config.yaml
dataset: "single printed letters, digits and signs in grey, bent and noisy"
expert_mlp_ratio: 1
optimizer: "muon"
learning_rate: 0.0087
orthogonalizer: "polar_express"
batch_size: 256
Rows from block 4 of a small image flow-matching model, named by matrix and row number. Rows with one number within an expert belong to one neuron, the router's apart. Each number is 500 + 40 x the weight over its row's rms, rounded and kept within 0 to 999. All counts start at 0. Numbers have three digits each.
Before each expert's rows are labels from the 100 images, of 14848 (inputs lightly noised), where the router gives the expert most weight on average: "top examples" is what is common among them. Only what is clearly more common there than usual is listed. The data: single printed letters, digits and signs in grey, bent and noisy.
# router: slot weights (model.blocks.4.mlp.router.weight, 16x384, trained with AdamW), inputs 192-383
# up: expert up (model.blocks.4.mlp.up, 8x384x384), inputs 192-383
# down: expert down (model.blocks.4.mlp.down, 8x384x384, transposed), outputs 192-383

# expert 5
top examples: the character @
router.10:420476492537460517554450522476501428492496489490531481573506488529430513486463492476523475534531480523539518414530483430420481437501498526458451479528412526529506440516498488533506546471484449525518560421455434455445467527498430530479468564521600528460512455548480493480484475465433451460533490536515453482534528565510474554491513513430471475490507522471448557445588471443479520465505519467463543476510505568506486537509536536532471501510547503575582471453544559543499475519583516465540469543558429524539548439584458445527519497545485550555471485546457543558505508439547546509
router.11:501564461457508556491540538564508421462431462560591553471518465493418450535550523517492544521464526518486540386521544485498486502518518569526478499468563523566561461420551433480407522499520456455481495451516487510491523455541508587558533493535585496557531549587503449482527533496456466511513438484479465528518478543464521516466541552451475508490557487538506532571615521543522525479446475476476537471540479504502439473506532500542445534418484457459477539441533536457461522470496530428494478491442515500460529442518442487500430551411506484560530456473502486492524423531546494448
up.0:498501570456464456498469521494510555454496594478514414492502468494504538525497467563530456415495549463426489525495466487521475451512495523512509464465507457465482571487543506514481564447525519549511527551570528548530483477551519473557549550474484439527444448503447450516501495549497536543487556519506466526457445517566495585531489521525518470509482522509563512500590509528559540433471394474450476487502516452510475550577516487538520463399472484466558494431474519480470506497464596501503514519493465525469510466560471437479507508490478502523517503514447522557528541539465481485
down.0:509512524470421438507520472510563502522426601571575539530519550461493499504514524506397512521474566573539524556538475475513522591448500413402517528451501423507509496528529493551463523493548533377501487505490508499497474522476447542567556523475542437519520482531507534443438456426503461506487513489532526498518527475522558548469523536508466513570590568537406496488486520419495463519545460459541505514546499582421554501430520493543468556594527504591508462447500490524517543512494428488529545455504494510491499515480476485506514506515535473545487471537495532535520547440477478512
up.1:546442482559480602568469549517483499508505534480504494415520465447482456519428443413523486533487480417541518543512486516506472470488407571508504460583432597489576527496515403538492434529410501486490431482522486532611492497514558475559454526482498449493437587484517486514516474492512475434482474466502502442530492601563432504583531489476476511533498494470497482485489539513516524496412500506533510488496482522592459478474525476499519535491526432426508509507471445506560496478507510576518531523493457429517521524449517483503558467555490546464480462535572516478447485474483488449
down.1:460469558494505526534476504508505493469615452427578495438457502544483585519481527541569446539556492573520494537491494513476558478502517454491455504579527435536541500505483470396462467471475469472487514468468526569494466442480429498501509413501364451398531536454408536483500443495482479500553461497564486476455500567447413475414464506422480458510509524505444500466470507446496570509512518484489503520473463492432468474466503563521550501505436426534517537506493482517499537477513422492501468517504476480474488450513524492502547502428534462477522517506447530537532472501499517507
up.2:554507582534516463521527496479483538480480540572395480447525474458498495420529508534469448525466556478520522535506445484498519454513466434503503480472416609485462546489528495405584467500419564560506553529462505480502485509522558497496574558482498537568472494562510557566586530456502483524474503513513498540454504547536588491516450533501500492477362498490441493483493441496425451455474514459500494566488561475548502491541501541517450542510525473446489460579553550479541476530511489483527458468475469499521500463550577479495546524476506512488491552530496432517427553541453452491
down.2:483497468531504527509548416498458477484526519479534541530508480480477469447438476427545529503474467463426504514508532457514528445545388451493482429475605524513501509493490458425488492453420539461481508509462462468538457543550529500516440502486498474492548513495502528425459539478417473519556497448456505506528488481490540465517515486542521523526427492501453420494480487526521466514438522464483507484537477469552492516509437444508471512477536469460458494465576428467413486464598516452498497522541485470516486512536554468459486519480515550524409542459388463585486486444434501567
up.3:528554488489458583547468473529463465431492461496486514542584503441521472537501470529493507529492543446506554515418501532473502511518418557496515449479509557492425520472513483516485516534542513461536494487533533500532487487531503513536470468547505509465508481487536488513493439515528507549442531420525500480542535554470448550545515459510534480475537479497490518541459540442520461542568528484526500549492487556552500532501418514497502600468401469516501520516464492470519472510465455524514510488447527517474478527526450489483578543528499477473543486548564460540473569507483518465
down.3:481539499545537475492487535508453502520480534486502485534502518525566459484495410581508495540530527555456467420483502510529558465439484501530521573581501509520381490491504491444499534521570517509458529493458481509529483466452470485496432555514488516503505429486562451520476490396506490499561508512488524475509474523424526524501544388487438486429457492521538436546509535552421484490495529469515500548489529509573572546533500409505492428535561522500500535474469496482516487475467496478489515457437510508559510491481525511529522477460477513519439519460540497533565516560501497544
up.4:438542503586456559599498463524442492554496518484540534417459471500506552503530485454611499508467512466473388531477507522509476554536476540430476565425518482447507549463532497472482493537431521470481541471514468518533461567493421467469530532496499407431489514440576457568578534495460516459528468522510561546459402435526540532513477527468498462430483490533491519414529501546512489470512476547460496457533533506507477444467497478520465511491487454483534526494481478469474510506471518524506541527540493453535484516493455516422467487549483506467479510568450515509512470502494461549
down.4:518529475551499442513497509502491512403521471510485483483540515580479436494491504442507533521501497541470519482485532484543467462514518517500512444454547517511529485484517536491420500455411510591525516522419535495506534497509401510450476478493529455484634490484508536471436515451500468446535537467437501570454480510482491499590543525496575542489506573428510472576541505483493529532431486561517462522508464477501574483503463575491520444504535456451495493522480505460463508506517546520491478414553510518493490525537437512475566472489527527542470526462448521506400472514463462458
up.5:514491515470547512611437498489475552464493491482473490541528463523479481463497477480521501462470501563456586379471531480558489487467510519547507459507502539532443487572505539556514525499546450491470401519540496536489454452535573497471462531473498506451532381586566489563513406512456537439501484462508536541473432541486483421507450475517510478519564507529549538529428513485467456516531543486501419532507543500555475501506534504505535478556481443488477496456591479526511502436537460465525507494575525449564409527464535563420530437564519545530544468542537513443485516484502456518
down.5:559511431543506512482501491471489514565536505512500483555605483504478454573527510472473500412521510491529505444462482587464491476542477521466491464442480568420466520472465483519532497441490467495535467511461517502526470470605504481456492534479428520495497482488442473608432497493522498460509492487540475497486536491463498518496532517448525490471516558551461565477445514427571459514541508466478552531493522474556405490514568481516518518467529436481509493553437431361546483448502515528512531540484496494488491489522425522436540515534446466518443532477485550428521535462385462452
up.6:551566497503460530509569460514525455442545535543475528498428494468511504477467555397517448489472534487524466526565508470475485464506508467552513572524519467563557501458517485500457552566464532487486571489455460400500479587521580466514559492482476449407572477517430548449483489549475496576472520401492540486532577502528435478471548490538530522485592503532551457552472510518485430494507449484531502456489490488530475435474517493469509492504481500562455528520608522509515471520486480522497525495534492470423495487566520542572489501474465542525524577549571534514512487509576497524
down.6:496567426526529453466497481487495473513524442562511391486533552441530519507478519429510501513515534480506459550540519420443532548471478545467503524464531544471493493464481560508546511466570557522550517486575509483446487507538546487462507466483506507450460476480478500491502458454503531543507513487509530520457496450535546512498482443499567493467457460475529593420442524445478503495459493436496458520490501504498467469505528504459516544436549431492547468514491490519471466557563511499508485501425493537479499519530534518555468481514563524530417457526504511420507518413559422528

# expert 2
top examples: dark on light; the character -
router.4:561535433542451542503538476445428526520457455531490451548479525420471585469545512481499548515503479465503453460443533556422472466518562504496520447508565439474456428508567488497527513483472467447521494531555515483456541468517529492558459472465439547518592429523499531502437509483463514473545464499579455425487507516495462436531503487438506485485512439442495535531543553486569547456524516557475449423487550524511464532582560531560542515479542521511497505440503440543496498466512565481500557536514518465480498506546437523467553462508485516585500510466563461556428543523495526536
router.5:513536510446563525490504487509460429473500513549527508482476525479497475560491455471540523534527529523494534483597521477429508556538454487479544561489510458474522459501553483461495449460496559479536548456500519545496554477456493486517556511498529480418496586572512529587417485479477545547477489544530461568546496501574557571516507535521424584518499556495495462548474494570519457479469457450511525445467540445460463513516448536527454437526564465548488539553553559521466474476560463466493544537501486497420575478484448468477478542430529433483552480554391528476569456542542498543
up.0:504531549496459461473520475552492521562430495585501430487511521489481480472536513585455488482495493482439479478456546485480461417462615556480558476509527502567507510461495513522480490498582504538521546482499563513438486396526507493507485623518471584498499521553520478444449502511502518558417479523519498556521459500475446434493506487508466522551566510480511518473529510503451433457532521503446525444490472545479553540537616414513532653573548485472506482534546527523483469502525494517505521529455482516422489498448554520512475501488585506503488464422568499470443499470526530481
down.0:509539432562565527473459491459484492524519478498461542450526488490486542495500512496544457575436518458585545476505479462576465497448455494522477547492546485471499498503482528489492482482475519509461549485559501429589529506552603478490496487482464589556543502545503499473477572488582484492545436582528475556465465462426484493557473477483511497568418526507484453509545479544471555537451510433485508491557487492453414547476588576497481521513427444464511522546435527449548508513520518521505526511498526488455503471487533507483439490480550560510472557416536518478459493495636476519
up.1:527486522462539527528447514497501515524464514476500499464560506543589510477504473485525486540523464618442533467597570525501532481434566469538439459558534500552493500527484561529549477463495434490493579488575508465478434511532413488498562453499519475554488539513559494517494555527569514542519393430488504481510545495519517479434461488449494507498448510510461551501438501504498418540503502517522560556479485522395516489494579451497570550474459384503476514557490496512496524504510539509469483474502477553438521512509517412545493541529465444519457519493515503445533518488596468534
down.1:507504533475519511540477565514531525421520507489540550509513520456542472496514559483419523506475488530559513532517574442472558447477503470524468506548560584500463482606472515449513519474545507466518532518497539528535502391517501476519500452483492481436538544523445503517443496553443530489441484478483525458502556471490520527432450477540492538514519501511514453479517564499574662505432506571498536474513529455453599490458492462498418427520454543518486524553480544516548483488499500521500491569473542480490502499535470440467542485520393506485477483529503519425528533449439479533
up.2:524501477495537563479501566534490505460501418459432546536467515483456532565485517486486572475443482503497541588440482428535478472519486547507476528563445477510487489500500540547544497512597507508506426511507513500499536518391526529506479538542473497423440508507584467532540514500556476596530506491507478546488499497523551461524500500503534520540567464520511515500511474569503514518576544512557499491497513448495508498531481507522491532495542496576482489580524507484508492535465473460513476591460520569506510536496439548457514494520442512457533459484530511536492508464581529544
down.2:525438482418410491513562544529503496499502455515446481503521522485495533490515504507451537489453454445516472552463491588545488596535538420513569397604531428524469503530503450564454449538614454396493562499454445563501491506518501519508484552531464518497507513500427488560516530523511462461471494483520510517528494477503463417537532491527532506632453571490557488461470486536468474495430542479511491510541551430503453522461538443497598499506457547437480527487493583481482522507479463510467512476432511512525490471547405557447573537537474543437530495518605489431484483502551558404
up.3:429570449512523481554422574451453508503505502487458504549533492501543481464473529508553514467555478519478507478456560466521542552498529466472480500464498444532465451476458506425541446542582518462507452512539489459514487427479484521568459483510483511516464546506534487516448503472606506455485466436481496507492526521528625535494536454478484491573539533476516526444482522492574459517453525506534502477532447463437511484474444506520538532456552443538547451563477522460476493454457468458498554381451487433489526503531482464547527469484535538511485440479491494428420457485509527464
down.3:530543480469417522566445528454585478518474475501446549501621484466445482497487488441542456475505490456515494492622458533486502423465500437509492484486516515499485512521514451543377495514508496485538493507531505441470593443528577518460505580508554495456469448489479486623517516493427470567491531566470501549472500508461514501528516498488513488533446546472456489396516492453411528521454525475497487504508478505493447553530486528528583466491578497560481538540542483489494482510446524519519446520475541511476488494441489545548511522497534464464516491544547485473608447466503477508
up.4:453531525415475510557549461467469422575511513460610424511540461571419507500499572457509488445456561589479501489461479566448613549426495475582495459478465523459482456482477520483505538473545540549456505542456496529553446524426566409507485541502501437509530470522498551496460514478452476448449438514508538476531497527560518555588534502510508488522506507463478457486463507515565519580490502535530563438494505435529546476486549423486394538531541452521456511443450485509497493459541468540514495498524545506483474488520468518506533493439497465493557438559459484515564487493495421481
down.4:566558481450534487527497461499523488524462487518423502401482506510564523474549482448492518535573499541462495489465488421531575503574540441498513578418524570520460493511505457515578494601627542430500568511451448525569563508438550524494503441518538475461458462495529510544395511465419538530475470447541477455511513455491531545534503544455486517528475496474455545595525456552485476452489524499489514544472530564587405530549529460507548471545517503492560491596539525526410499470526516473480492501445510469522477483416531432508563488528507530507420576500453530546480459476490466531
up.5:438520493413535513500473539470510457556498509471419548449522496551523513525476543487536500463500552517533528539517445510518430563455400500469501506464542469509455499515512469508483474507506575477478521536517503513454473497532484459523526520506424437530495467531503498494509454473558455467503469492514509504477580463587467510508501453518538508505533494509489441490512476500470509478436490463497482487528559485549506481497520551505435476454468507518472496561548445421486500475426568487483490492507490508418528469469466431488486430500486382456508475528447486504483495538454553464
down.5:555455539493505484586479549489480499507510502522430447536538494450490491498498498468500456498512495556552535486566471581506499410456434453494490496528545466524517488459517506498536521449508467514488521506450505422502485528566513480539491462466502463568481532502408526552413474523527473517463441556488490488540471525465549505440460465547482443562424492494469511438477495479639432508556468503529472498490478482523542509513480495497484435506540452511507485482474490509499518445471551462489491495541513489421489507575442468541546526544461513520514514515432507520492572484463516519
up.6:475525499482555572569454486487490445467432465486518557533516511495538504528494544477490577505526446415536520512545568449516523444450549540527509530466437519467566451501516561447504441535517513433452540512494521509466568489570464482472534477491527522496533482505479469543581550445462479450538479609497494488512533478434408487537488460467532496598530506558519450467523462468526509404560525491583512484532479499482516414515460567505513465413504495436461460503457469511491519499572475499485433496423482551558538501463523527524496524569484512532497561493519488538529503471483519542
down.6:486455385420512531589480459510483497524473461449481484472472508525428465592418438503459509557483580592451489610512474546488505522438548424507570463545523374521444532555471457489501479464532532471532474490510510495537550533509499486490501465563489482467528537508565500457509537528455543485458534454480511466557492465540483489517527500450509512489551457506553501488478509499546529514496536483499509466540474471501569474506428485487610549631491442536543465516508472428449470508368446503551488492428416538580506550466467487508520492470496555537507448523536535457478510391467485453

# expert 3
top examples: capital
router.6:446371537503472471505515458427480472485550490529446469531520557525566554527499472469562520511466500435546524527480399567483504463569439463456442455478518443445526447532475552510570488487522481489466452563493524526531518452507543491460505505435467509478538451455533513485457456462546485480531519544471455492477450473535500467521484561521438496531427516506517495458412487465468483588564540540487475488482544469505485491547466550546549477519520521480517480539516385481513444559512502483466473515588474427523427528456529593541573483550484452465462468554561524524479491514495472584
router.7:517431511525518431517509477421455494525467564496462456558476479561559538506474541478510465515427501471524469530498542560523470432481573497475486464474471486416492485529533559501576434496482535583452511595466529460442440515496519503473443525551445502469505435442501512409513551473478561527544518505473472514476530441511439468534514586465493442551473477467477481452480519495517505530515488487534445519492495506547581498515541530442574455475506527509536472584571475557511536523554516529481472493508483503471426550484484505456539474486550490442433576521525459537493532476463486590
up.0:467554498466427532458498510533559505531468524550473491477536471455557503410486454565491530525541448492471510552502537471481507466497496450438428543545531452536495507457455480501534449508459431460482509502583495560534559435493464521409451546538473469487505497490497494498448530435565450547505440522482495592534484525457581494488515439522477486484538548432499432539494514483521454450517476524465567520486525512512494551502544508527514513389551565449502528533479430464481459512537522484458492457464438506522545508505515540521507521528478525516514442560504502541536474502545482450
down.0:416494494530486543476458560493479497504597494514475513428478527552479495506528569541438490488496486499477497437514498457503464411506616528386540429547504495564574521459504478544511442541622448571505515506465528581499537560549531559523437539549498527557506457568562454479547502483512501579504557478427506492524515470503484497567459531496429461472531409474461487549501485451514533529506480479487483487515514508501585475542494467436508526612584468507520461507519529560482536571493440517498473549525516537465521512518568544478441495540497547558523508484483505449524523556507514500
up.1:513532448487557462531559511466503486468478510447457482463466477494437500535468438518520494419486465444431510504506549569533545504466496527438540548417443474491481505585526511496556477457460468475477552538438438547467491465441502567473530445459480492449513481509522459524628597492467499466536476514475515457474467569511438474547532431534481494450494378492469527572534493422492366565538552525586529533537513491462488490466554521503513524498490476455534486382492449459535534487408525515496465447457483447522462527551579572496558499434544517507485499461519550459558579514467554403
down.1:471481509505456522514536530510535482562554549500531536543425494516530494470496519516466529482478459510453453467469393478464449488427525519474403480438475465460574525465580485496482426530502511530481428491484466511509613584514542471463505501536443544439442439544526517517471404482521470515467542559468535515538528519525466413445569503519519543497457470513486501433528481487495599538438535541490485473536442438498474505485543426532500467502588412525545558570492539475536463508539571466485522550450466434483493487532613492504532491485503528537487545554512491557465511427426537491
up.2:517505482514516551448457455512475487485512472513523469536501504535432495574518510493580492524488521468505493532571513494541486488527551551495537404494550449538518478568503485501486494566463499586513497519506513519459506525552434474534438474489491594478456530501504459457510497543480500433586468525481444584453467505420436480564473531488526484551569436477513557453461489469520553512525497480543509398478549518524492520530508541472469495457523585475454508515559531512571504520435504503504472521483512477507495499475594512536521530546500480502570541482507505480590522486541478518
down.2:511589532472485517530493510504442521520488479468458487476606528460535516534504452513527466543509516492500493417544527510438534527534420426460495532496507465505391503470478568522518544464470492518483518505513500421470482548508435476498511582568528510546515436420520484468501474512512469513475521436491467556556505500522602550482516484470486473597505375570492416438488537457463411449535457462486556479489539526532478451585506500479455527492429543527488496551435507551461502478451466554513543548469535473512484504500490501496534470534493462562483464429496482552452533547523442489
up.3:421530498532498597413447529491425568501447452423481513546534524520446546455509452504540550505447516503554487545518535498481576509556570463560525487515554465513454486550459538503465537494538458435478518518448498464563497473489545493599551547493520482487485578569484444513507545539472492419568482496482546495509460477430509536481478494533482494522419510472473501458484531530518548574514501508499556436566505451532488538539473554525534506524549419482502467479532604506513541494483544520497555533567459406507494498507481501593499518519510509522510537521538461457516485432430486474
down.3:519528578580563457479541530495538447498592482475470496517519500575442528463489475437514440433567500479459503503496499479502537538421444562499518526522500558506515505470473508455484429524543508561430540489556459476529484478515504504524486475526495504491451503505501498483505497508547538576515441518549499453548535521556538495502463479451446486430598518488517523599519492454531428519582407459491602481474488587549466464518519479500479514495472496447474500472491482502464475482433493493521522466477450520419482498485535509474559523493563506553531490423449507481533478480523459464
up.4:523523432433501560502490526514540514494434415500456423620487502561477471395471516508498508502534510545465501440544482486496489556471549513503520486555603449530472431437465528469414480510483480471475528541469497467416517563486526461520455484509508540441490452517574444539475496534472522466542464505485555440496504486475453428590475473446508499520496574500558411522542505478458506551529570481504497497485436586457553536476438423512495476509492546553522538507564532515499498495569575592515515522509511533479506495513503505481465475456479558580530499477532493456496524522498488502
down.4:594502487481537490540548428482487458444539468544563484478490507545520466522475520526488547486512494623566499534535419513493501516503470582579488538483568520468520494510529537472524463582534518495475524495515492513478509544387507512520521495480494522471511580501462483525527510495445473482439428467522529549465476518479468551475508472502504437504484475524451439555426509530405536491502518599498424436443459401527582560494485481463517500528537474500539538427472500499574504500571567510512506429487491564545495482492471507474415490592436521512571497555530497511491494557523542487
up.5:486529475542483448541453562501480513482513436460552542517524477455569494494465519501413462609462500597458505441517528485468461555478548419483528431536470547552537531536515423463421462452464508409504415489435486518469515506448467483508459551526435510483550606441516455404458529416442497499454471567507451454512467478495471490429503433491510500539451498488500461580422516563557549400594486481515518529493528438536521513505538481482482483490551467467471521446495549524507497499465539476525504538517472540575525524509491519514461522504499491505649482458515486530555491474595493453
down.5:526571592503532567589516534478478505497480528480485502481503507494453529517534434504475504559434526494553462474476516500511452476522489536487539469482442547555535493495489521549518514543501535530494475503367482530479513495428487512466519563489502456491485511535447503439371496418559502567517462497489500460535453522477477465567504510528563459513519389495517487501435511527464515516476446553501543469501572512574513460490409519496485483669435520556501529519471502499510478478554537498490512437539489462472493453420453451433515496470464424490515541519543499618563519492449570406
up.6:497485553468484525457530491536500486509503439535502550503502493459475519440523454474495444467495530529545510502497492480491508602524515487534508560523541458436431545521507468455574537456532495468482534496490513567539435447455501503483542501506453519562418488521460483631458466524540537491517445497478491475525560532537603504569455537529509464448539459420502551524558527530485487537478493487560468455516450518491480460529505523496530488546504514558494583503461443527522492504491536531465499554521460451454501483509538462481525480543548515542400536493541500471476556439457481491
down.6:413495461522501559472476424511518465474440472489511477461592497495464562501445531437483479499492525461502524497507439426490460487458581545471503480512518437564453515508545508444482545510551479443489519492502497513440550507513541503466566518485346428525450523579420501526473477570511523509431490561492504504520501506584404465464531477536446525468472492534470457501511471524489572522539435502513503525486476484548550515470516544510458485415603476494458527526560563507576513498551491491508506561501510460477499427547490523474527500539490471491610493484514464467503507516539504547

# expert 4
top examples: the character -
router.8:486513579534494502464529463488491478494506595478534549485455467524521423549440505449511496450465517560482520548520460447561479522514480430414442528490365474524504526480461537467429472503496511504443568457458504464559500560486483494444529566480528477423468574559566509542448561512539523499461538569526601549548483539549508555481530468487461510476501540447416432534485500572472471507545520475524567456527482460498555443488447513467463476526470426526454545541523557506488513501512490539487491493504514528415522551514472472536447538548503465457539434535453442481585524475478462516
router.9:540517473527573490434523569450427452538472417477518534570503523462439549460520594490507436513469488494500502386529540542579553488493510543509557462454541439499544427469501550473534498463523478526438534511497438457410485428529472498484443499467492510500552524519496499520535501535476542472523485465482518456461505537495443486568481451508519444507524482527556532555560457523512483450554511516465478449595495534482428541471480481535482496464520493467566425379521487527510515533481500464450455543454534556541512535518519477430483476430540417521517497473513571511539529554533468460
up.0:536508470530520475519499501453522490588504502473447566477456498520486572547502514494518510556502611531624469368447483391514489519487494471509516483453447512502386500547486404541600466476445508524517437457463529447504502513481533506489518510488486518513463522432459502558567512569456476448450470541503528529510498510469452589437521593543509478521456444506443416509464465545509600489565491479499607519504496503527512561481556466489549469494538474486491495412485533520503536446543451468518480533472529459452495503536546485555543483519572462482486533476489463499485455478481538490
down.0:449551581540476491528506402468511505524520516525469483432481517574567493465560504456533544521535518465464505420458465491461506575526421514503581538589491551478437491502499527558524523523467474503508561481393446462510449512518439468507469591475503494578413435532441485373488515482493504530563504518513485563475525531562487520486492473505492540457568541522396504512441541508515536488448447419502462548444583591538570564482483447513477435544530485436507496499501503471457505512461522514511471514488537542447509442476491488461508520517520499503542398511411520497488451499515518403
up.1:528494527440449417524515602451493478477529507488430444498494503525540508487526557474523566525524487496578499500461515504468517505458497497436617559500537518544508477539508490515511493490559535429479488555561505552471521573577553480496573481493552514518500496501464514512434588486511499520487389504526418462510580496505581601479489467514482468489532495435541535524471527458515571482429487493528454540483544491534518494495520514500525508497539501516569483488446569524568514494473473495509474498587534448487549501502451446471500533515548477489510489399501444492520535509543580559
down.1:572500421492510488391489432535505492472491572471471544505448514465438543514537575453479499508431498496487541490548489449507498492545490404541557472480530467523552507509486476496470459534452513625456533503499465450592525473509551529541492571497482602540419498535532499480469517511523459438418393533537493552518570491516538539440422497539513545507490480542502556494495502471431496531533539576519491443497517513442525512499450433481438471476504481470543527561543406363469478489514516542506495448586538501581500508460429476426486511507480461517466579546456526543525505517485509463
up.2:466535522407407461525438494511505530614472466509473510481532507510506535535551378596438490595475564564508474580445535396515503477474517476517493463491438491523431493498514474476426515479478478475451510506530491436522488554562550482505469477481493483538509531520500522490494530527466415496493539492504548461486529526474484448474507443462545551541504431461505442500527478458353516477448476458512518519467450449533477549482435550504461443489533497535527466522466509520523492468473514528498465555438486437460470492482501492417501471563468469517453488522494519538497541534488404573
down.2:535556491464485570570530575506437510464530599518467514517454517541475600535539482532465404485487496422565559497536496493508446482499428467389571540435520530426432482553519476524493535457532389480476480496494485522429532425495463473519534541554461524445415517528473491487485509500479528510489565531469502507524573470476470462506500484534468500485467563502444510481427470520519443471491522445489503545466486600549496514478504457498446575502524535518513505443497480532532523531524487462510509511427507478433509509528534520470483503503503524517572506460504455536510508470507491433
up.3:495474541473543430475506439497523533464480461507511469525520480499473554561563521486522483516506571483494482497512484476471535488528498561493450540477459440555541477523506523435446421497545483423489589542516514524533570517525471503501508560500524396546513498508521493474441461516490489502457468548508474484525415508447477540512483509493520481518474422448492506478589477539481495465477467442464533596522495492479554570514586451481503521547534495608499461429505509530480502525478548519503453504492541489472477506446401457442489462488400484499534488549484480457501500527508492447
down.3:525485538467503535491514488466507521544497466524446506460409516470495537541498553434451498533479413454504550502456549468464537521450469494441433499518497485526550495551527494497464426441542522511471555503484542478544552506488451468484516481461449413442445447506458496531478456493477465467543459455492535472526510498533513610447468460427530481522489419521563471510418489475627498498477490486482601429513419532499468502514517466502550453489514450501472522573501453504474513542509542505527474508549458489496498475584394584477469525574502583505525537519553554491532491506478504515
up.4:509476485510568479468463441519471521476583499475473436457453474465381493528464607499524462517517581477565479404502576522564512552553554577511484496497459486574462406559511466554493534401435525565529571521532510466539585465530511529534551484490514519509500520570545507528451475533436513506461498489502523478477414499468548528527460428539537528520491529526489527453521540469495471480511500502474522488495511510489558472527505412517531459549551562511464516511505489479483495489463506471489530469481470555548529473463468508552536444539539499494441561551473511499537502440505537459
down.4:460482615460517497532537539491584508489531535463531536515470488511416495474544411504469532534454538516508425508409474511493477477546486515438441515589424516449468528519488498461516556532502491514487442475425540499516556554473492511523540527548497506536435417466546522510510567479517453536504484436546508535538491536508513546444520533534560514507463539449531427548503506514484491527404416532487548554570461438517464445519449549506518538487380468500499517555564565475454502475496601508503501483504501563511498448579529505471462504524474498512468479534442499542496586515483456533
up.5:471496496472475625477487535510519474567559576472541450502499553452520533538519503546453529417511556525419468517563463468504500433542438546554484507455515538566475507515534445540555514489507441476459493444431480506448500514553571442508516463495469623541511495502463569531532486520477541561454498504505533427549492524414461512553534545578537484556528482444514522485499516500459508447421507500527559526490490481418490496509524519508482469507486464517512484571531465453469449505528518495488516464493550542504544468488454473482567486530574371481448536469535449536478470539529471420
down.5:532514624443528420459470488468540513483472492523541553490559507510510495540453509568468600564524522538524464536522500459468470532459532494517490497525520510459495497573520484490460454431442492503468432502496510512505480507442469490513514516521565567480470557531624513466502434487463515451496535490523500492514452520539504481479471577501497521564567498490544477456476499500572460456449537469496533527471522500477479501518465579464525491482527513583471483441484464493499501504500491517467584484493423505602516418512566471433540493446418531543497475551475499528474526469480486386
up.6:576488489539526463506481446515482505582482518463401537541443483515424568472476503515501510460482571528430487500524549551506540549489514463561401491460421468510539460535518448480434505491523468479481466486563515517500482531442483478551604404482519518513488541462482465492490518497519449498488487455499512487489390466562528513514504485506485517452508521424534490462420489500502539474476477507520525472454536423496498540531519479515498466427592519448477578585493544445536525542482517498475541446556515477523557515523509443515466525566486503532460526498546538489481506429516513511
down.6:480466536505447553542541516498538511557420529548428437559488436493456492483512473548483522442553496515546451526529484494512532493512494508588578436526533481541548534451501500597568518502493549525526468500539437474494508499488535491489514487453470515567517478511482452463507516541423454500428542497441500456465527525394499400446505468500556473494508416478528521538587522522577454491492546483483450535500487473569482490484524521475553528523508491473469472476493468488485494452564457500491470457547489529514477463543501506520550459501505471494543549474540529527565491452479504511